python train.py --num_experts=8 --epochs=74.1 --lr_schedule="cosine"
Rows from expert 1 of block 3, named by matrix and row number. Rows with one number belong to one neuron. Each number is 128 + 32 x the weight over its row's rms, rounded and kept within 0 to 255. All counts start at 0. Numbers have three digits each. After the name is the row's rms in percent of the matrix's.
# up: expert up (model.blocks.3.mlp.up, 8x160x320), inputs 160-239
# down: expert down (model.blocks.3.mlp.down, 8x320x160, transposed), outputs 160-239
up.3 093:141097144175107118114126145146139086167121121078077155127135105136191142064104163169126093113181147101149120105118111134176137172181205106076143131121058144158144119107182135058169077145048172112111125141138157127120129111131122121133142118
up.4 099:128149120173164121083120093139089153189136082159115111110124148134178140091131036146157154117037135123116149223133127148143166114055120167120131109114116090105106110122139138207113130123106097063164119127131158128100108176095071078125166143
up.5 096:143089111185080139088132108113107070176147091195109099131131103158119125172098081095127148109136132132106150202136139138110111127099094095154152074110069140126061048134169079152075183131113098077151143117117120133090121134104158139139102089
up.6 086:132100125135094147181165134103133176181128109119114089120146123228111123134112193117134216115083176126128136123174089160092129086176073114077131102113162152145205087102137149131187132146091077052107143124103124110128142096083145136159122172
up.7 089:147115127193147118138106148128127111159126149150137133167095099100178111127124163140164127122165142116106083191159132158057154134085129089082173094112114119116075117090139140112132142116148141145143117129155177116112070171178074068097147080
up.8 095:185176110172168102108118149139083143103128089072169063105123083058145102155167115122148121125095096124151145134059098118159111129109217059122126130115107186129152212125172143152113165114150102113072148159118115125144133097145180165129081166
up.9 110:173158140143066125171147132140112116122173114119146116070131115083111110107133064081129116124107152105113121134101052100149145151135149144119149137144054168148137119148152115138144086120166133230215191132154131136145124100108145119118124107
up.10 106:105222147132131123085127098118113149047148120127114128115104103127075132093083112143114178076188139145127148153111155090115128140096158143103140149146093099162117123093133085177146110142104101145153099113141078094024145186130123088196115130
up.11 104:150118129137091133145148123149181128181105079053166132199110091130116144159107106088117144140175117129135113111137194168109105129118084121135209206137094168142150138137117085154120087126212141053166119161114153118132197099162069131130118106
up.12 092:155122111129129114165139107117144175146147135126129170144084124083130100119116108159128160111162141160208148168140087116091161140088116119142135136152117152133122121109092116122185103162129140123116143106099085124157114104126173112237173166
up.13 095:099083113156054130148134135119148153113103139113086119119101195140170118153164112113128150136124118105149203140122144153097125119165081090159081154108124158138169123137089130151165132108160110052159128170133152104142104035067159149112145097
up.14 104:114162133178111128178130134137123134131103121091102143125122121159138123172158089147105136166165111133136137125153120173139127106079162159198070099157128079127199161117180125101070153131192095053070107156127149144149124118142161133068116081
up.15 098:119111144119141105129156134159110125112140082124084152085134152135190123138157157133114147139198145142113175092104088138101154093127121136201201144122133016127201116123145116119138136121132109174113169116088125144161090099119148149199119138
up.16 120:126051141108116121053137127130087116092076032091053104076116124122118119194109092201140083134184111127181072147104185130108147106142122120128106159137175110132058104133072111129125110126173178075166154139108144127144131085132103132075132158
up.17 090:124059142132091116124095139132134128147104117155117114061123155131174130112150190121156154133064137139094156165145114127100130135149140111101153175115101131129100188102109096175149152127139178178191092118130115092155097093129136137130106090
up.18 089:138148143166122157120149111165161161133142092156104110137143157117152112121144101100120183097134104104154086133121165175123079153120119126076169090146142156133100142128098093184115095103117122170089095121133086089133065174117129126167124149
up.19 110:080128135079129126164127124124122162112104113173126157111156118102153106157085118127137153126169122123100198168118175143155115154133164125166118166098255102099114135109096182127072107144075132151090147165146124145165168136141196107220144183
up.20 091:129146146051140125112125123142171116108110122110067153169150120111105137100116125150089155110136099138100175096072185109176115112086136141121242091114184156155111124100124075084193118144100167063109102130100175128176110105120141129176127134
up.21 085:184124109122073149191124135099166074106178144160120172077134217115054108147143084125123097116088117121152174074143091144128179117149104125106141154124093157115154112118053126122112102148103139159070125160128111166102100123163120160153108156
up.22 104:161134139114140124080125128137115093057177089134137189121107183109127108124158039143157133134059160091119151096157067141088102135099130111160101086138130127148093087137132150117174096117103140140069143191144122099161135117129105065063138137
up.23 089:137160155102181142127117068102087119093104147143115175126165169115185135145122135123112114133111132147093121093111150105159074151157038098040176118113153133118107147124122091142149104138185105143076149083091106144047102137119149170135156074
up.24 103:132110116148134154155111134135136082108175142070133096110115139214119116133125161095164119069164164135119090073149108089113130104124101228096139131106122142135156179138161116123116146139078135137055106161159156127088174172124128141131128123
up.25 101:137097143169063126137157170151044105118103108079163096176117117170087143133127112125103092121125146134172155150135187206151119099128095140172150134109135143137127215131106079128116142132123051104138179125166092130148151142092119164118084105
up.26 094:089096109081118128115113094122140105079137108168128053066126105143137131118180161197152147109150128124126114148142191107117141148151156088036144100129102140136148131165200126120121122140175149135163153124146174128134107154137142173116159090
up.27 103:104137119084119151072142141128156121111184131144184145109137099154151121162056164102104179157121102145117162094152121143120100111093106138130156121103199109093138183152093144132146134128141139085137129119154147142128130158087133116172141149
up.28 097:129114139161179135074147123127005144137140100118150145148147092139147131128081115118118096181107160130153110100152142132087163108170100103177191094107143155124158130110063083174121083118106170094120178101127165126114109047102122127127150092
up.29 100:125128120158153123120131158089139112096160120119112107111123173071100156045175210149129140113091139146126104070119134157128088158167132105066182075114099094124101112115209100099163146137159145190106190152154117143097134233134134059159137197
up.30 098:124110135144158111130128157123129172064172075093141145153126145087070123105109104104138183131126132146148130207100107116202093131120149098101079192137128045129195109145104188136162098140122182212129128121119123120094146163135160080155134048
up.31 091:129082131160153129142129127147166137068167173135047135046142146067164135203209090135147103163160118145133111082151133149164078162133110083088129148134178223146189064130139115076087141136056167111036082108167122119078123161124121141116096166
up.32 098:103165125125067134129104133140123096179092119128124175126144138112146120181100088169101150138190104115119125076054113156165103075153121175164156068085189128106116089105092113172175178129129127165146132141153069136155195127135103124103128138
up.33 093:110165161124165122162118148163177144098115128155120093127095111129170123096088130121097187092104159140114181148135140117170125132138154089142130210119123134159111193121142172138122173136066103184141069162126104112128174117143177111090152115
up.34 101:131182128085115137109160152119084153180119118127186153177119079201062131134064144101122137119164142143134150131143102154099143055116098062147130157108080165107059165126110154128158105152133107143144117113146159153211121148146037096161104123
up.35 095:110120124197166165116142120125165102153102183098143141114128113060076123066135082111111089138160119139131118176180095202179068109120124133166229136125163149128154156134117151108126131127166110153098048141171170120119171133136118123197099160
up.36 089:146156124090070141201125111156115119164080186089118137174135107190106113152135101109130166163103143116114146204132128134172091079113104141161040143116139167108165117121123147148098136095121095138095137109140086138107083167113188197107123091
up.37 096:144179149167129132147141132161136118119174046139160120095151209100108133096179132137145120124100138120146173106155145132127116119156149148029113138114186138136165137132142126032181087102204099082143144143118150098144226061158155140166105134
up.38 116:126158114126120121154121127111061128084102119155137110178133136169076106084195113108136152150129151111171147066183144049150164138159195152080171179156116156108075122145124112148099159111146153062134013144132133134116105112140131183149106156
up.39 093:147160137187101142096127141112170069158098156172073097122114170039093140083140113195115142104120109137153176130137111160127177164207079136155122118113081158115114066088120062136136182113134162154085138109110154131142123140156163083081156141
up.40 101:165134114148094109138155157118103132146166155130065161091120144146103106175227160170171170126060135120100141175155086093118144127133131162102088097122180088144086133135103114082066082125123126113086156113132110107049105107112181051153096105
down.3 103:122155128144127143114113083099120142107101131150139120128067150103141104111091096120127119114084170121115197133142107165167099116121151063079114106138103141126062134156125148151134115150124212088112090131106130115058167099111140117130088107
down.4 090:126113142126186110167124158129153144059095110150091093086137134141108110135173051153148087144119114114120127157136126080070123113176145097140081178110049099152092153074131166178129113119138166096071113153197082166147133114123056161172111182
down.5 094:110179124136111155167105103093107089138155106163088111120134098159143132185095144156169092174129112159113084192152126096196139091184125164152128198143178107147141149169119152166034164136118111157165134115118153089152168218126092115143093182
down.6 082:148099120060151119128140122139154148065124116104151149111100106106102146115083094125100085099113112138192117126124086145089102023093114135123174138104107112080104125125131100137203100139128107088149114138111120148164094164177121123152146055
down.7 094:098131155126118137155075151118184116113112125154000207154087138174160143107126080120152095150155112143103140175125136139156132107141085112118106120178158148152106140129162121112132175128145074083129096109191161141045161107167126120092084165
down.8 095:156140117156121076059127162101081054135075136109151135090156203138111131138044116125111094127146135137122130127174174088099113098179165175150131114125145119145112108135192144063112081127058171165157168102116134120111138164130085156190132096
down.9 104:129107098125129159116104086105179125137143126141163130111128131096155113146078116161156120098109131121081143089165167135171152105072100063107109165124095104093107159075129104076213082131117141097117114135143092093132156108153098172088133141
down.10 116:121109124091145113149154174108113102131099127118126141142159127085133115161124117108134136108159109146114133113157130124120109116157115138109075144096074132144171111112077058152151112118160101108046137160126132166152124112186126111105137121
down.11 106:084153142157168113053133195114115080057140121060137187126135090141141106224105156171130064087136120133147111158146113128124137152092200118099099127102137041150153161126177082115134162117162146130159175123145053146103121118078124143110142110
down.12 092:112193108193173113159135198165141154110097103208122169081143129163096085183130176142150068123170139110089119175122176130121108159166110200158130158124179182160096118143085188129196167099156116085155118114131119125161073113140109082201125087
down.13 113:162124141157082137105109165118092065135144199058156138138124062133124110140129171106094104161115168126143073165084074177120137084106142114146102141098070134085120165118108091150155186138167112184133107077127134100150123156114070126123133139
down.14 102:104162137165149084166136155127123124161170062049174073102140103139077158183141115098161140132154112143126117167115138082124106096123107073076151115144139155125135154124151084180070128134160068109046093099133117105166102070120135153172174161
down.15 090:127086141152157132198132105159170120066109128142124123151128151204169116096204156122119149126150140111087171140090098135141129110101102204190095096089148172131118112148128153141116094138095150123139157152098143129178143114135128142072140201
down.16 117:131150118151161147166142124127129094130116125165184127150132164117095134124150138122138205107063134125141138057153130174066101140104176043119132176174109130107121092140107112151167138142081122153087157080123092129135142115103130135246111076
down.17 091:127106141095074132155137109133167134183107169169154146134151196131116138111097124068128111129135153126155142195126069139114136140141100160122109110126210144121162166136094186045128119141138120162113095148112095120139134172099109155138130112
down.18 088:117193115089101152109119145117122152132139110184138143128125077142133123086109105107140095121135136125111047083106134112129147104131071127142133100142099119125131170134104156085161171150127158156123100095101092113150152139122169104086137153
down.19 117:140140137080095106158139126108182133166134143113144100156086137166127114171127092068131160168136130110150130148178148091069075118078079059101064104081127169151109095154136150140117142142087135117064131103165111113104135145163082027166099056
down.20 086:108161120150108138152093115163141090108139169126174127044150149165142091117107215058111022170127156122144180141207106150173144130132189116102089077108163139140124117109157071179123124101146165136174201089150108139122135113090168179109096087
down.21 087:114080151148151156166137158142106114139077084137091180177113158146080137165126048144100157146159106132128130161089120132093135180117103112168158168151150188124125141144091129151099165124112143172100067098178156156157080176093136157174128132
down.22 100:144121158115146150108159169153136080116119065097153102127135133178165117173067118163122099187047095151133110091148123127140151040117153184092154145088123138146188128132143142102201133124210144118130116166170099165099096090092104089100145151
down.23 100:111120129175167089103089201167123074098180145167145152091146113182174145122082165147134107105119148158189105123154155170103151136186161230107097105099183119131064135111147104114149098166228092195160121147102062102127066119142121096161183112
down.24 110:184135137136079116181132112135102113141082056136132132179133092067115124094118097112138109111178091121117169078140149157203126084121168123138091140172094145128107141119124106100140159139154130139094129072141140121107145149197132117235131099
down.25 119:098127181140113126110104081125121126178101081129154141176177059048095123107097077088150098130114099160194179114165123106118117114180176124162134242115134152127093132127106135161095136144196089181162122144116111153121073137123143193123155152
down.26 098:126135085154111117119133145133132101127146058104088158179112116119168078154097179098116126121100106148087085196130105130140117138125149120098105167095155148104122144144108119110107135151164115168103123163110133104141038157135134133126149079
down.27 108:126116141139085142136105149132136069188119110099139153129139134108092119145129122115120124108100107129107107110050137123101150162153193182122119178115102102147082185089117156135105132134127122131072109120116123138115134174154122118145120137
down.28 096:147139094121141122117138172165063142143133104092191138092147114118183171085114081123144114099129180130093134063133154120114156156149164113100094137092161158096106091136148189078127143164152188129134137118134102128061088144138099121175137104
down.29 089:086153111093122157126143158141086094087093101143101185150097079174134159129132189097120156114090123153136112069139155145111125138116100150061133141147156176134105140173133146251139164140143128144120106106134114104102070062160144050142075119
down.30 096:184106127132133143182139205132111130135144133127199129154163178104100111151122094142135082176070116122092128177062112106134141070131100155093105120124105053122148209115149144131093136114158155139084119148145140156143119111075124081108132145
down.31 089:097134133154122109074140238156124126159159133147138185108136134192148133140127186125151128089117190151108162096158139111152089161107201119087101125170133063145200148158130164079136183131141092111182143170063061081095061090160161090110146044
down.32 098:142141129154156163161125121138142150135159065099087060193135086106159109153125140118166153147116116095133102142144133183157120108089096122129181128142141186127109090135139132057071187161204117149082104160137118186109123200100205126047110091
down.33 095:132157125153073127171113158134106094194152130130162156145108173142137152091168155202112040144136108156108161185128169105161113090209138133080125069127079090136064139133143135201116095131128163148144094153132148130179096149160093096146115142
down.34 096:113172158101131132110134185148078149129147152140136101142138197122132101126135127065119117129120164142112151198131127092172121128183126201120087183080151134099159181149150082115165157112075138096130100118097144096158154081171119093115167167
down.35 097:119161093148143121174128122112139074091119128085130092154126085164118123109116133028108124075131121118183050112141100134147125142108175121109154083162080183115142165086075125177138159094110134111155143127113103109091142089166134092134211114
down.36 089:110078169134196133197167101106116183134137213085155165099126138136120166160087078132124155084157121147163152139096150137123162127119109058145142103139098123121132062142083134087132110120102082089075106132145147118119127102149088146188134189
down.37 092:127127119151123126143124105177172147056101151184111184129132160171155134152153161117138134105093155148143121087121122082176130134122186099171075135125129062131147069149123132149139163143127130080155149101143128110111117124104157139087120166
down.38 120:122155130175186158163137138105157119104153102073093125141158155189154128220149195116160159125183104140117065112106172137139120177116120097164167139155182135146142139134133151175099146132118056085133149133108109131125124167167137095169127106
down.39 090:114219122088164145120116148129114103110066176077118097137092144177109135130107158169127122194143133115109181171118090093172178129093115157153097129177135086125108101119137176099092094122102125147140117192088169143143174114133163090102147144
down.40 097:141141109128128111143117052095105156056129170160073141159147087136089107167099110175128154135099092151222175162132101160101160153110116163102181152154092144103101113125156116203095085146088098074160178135128174127122128185134134105133152135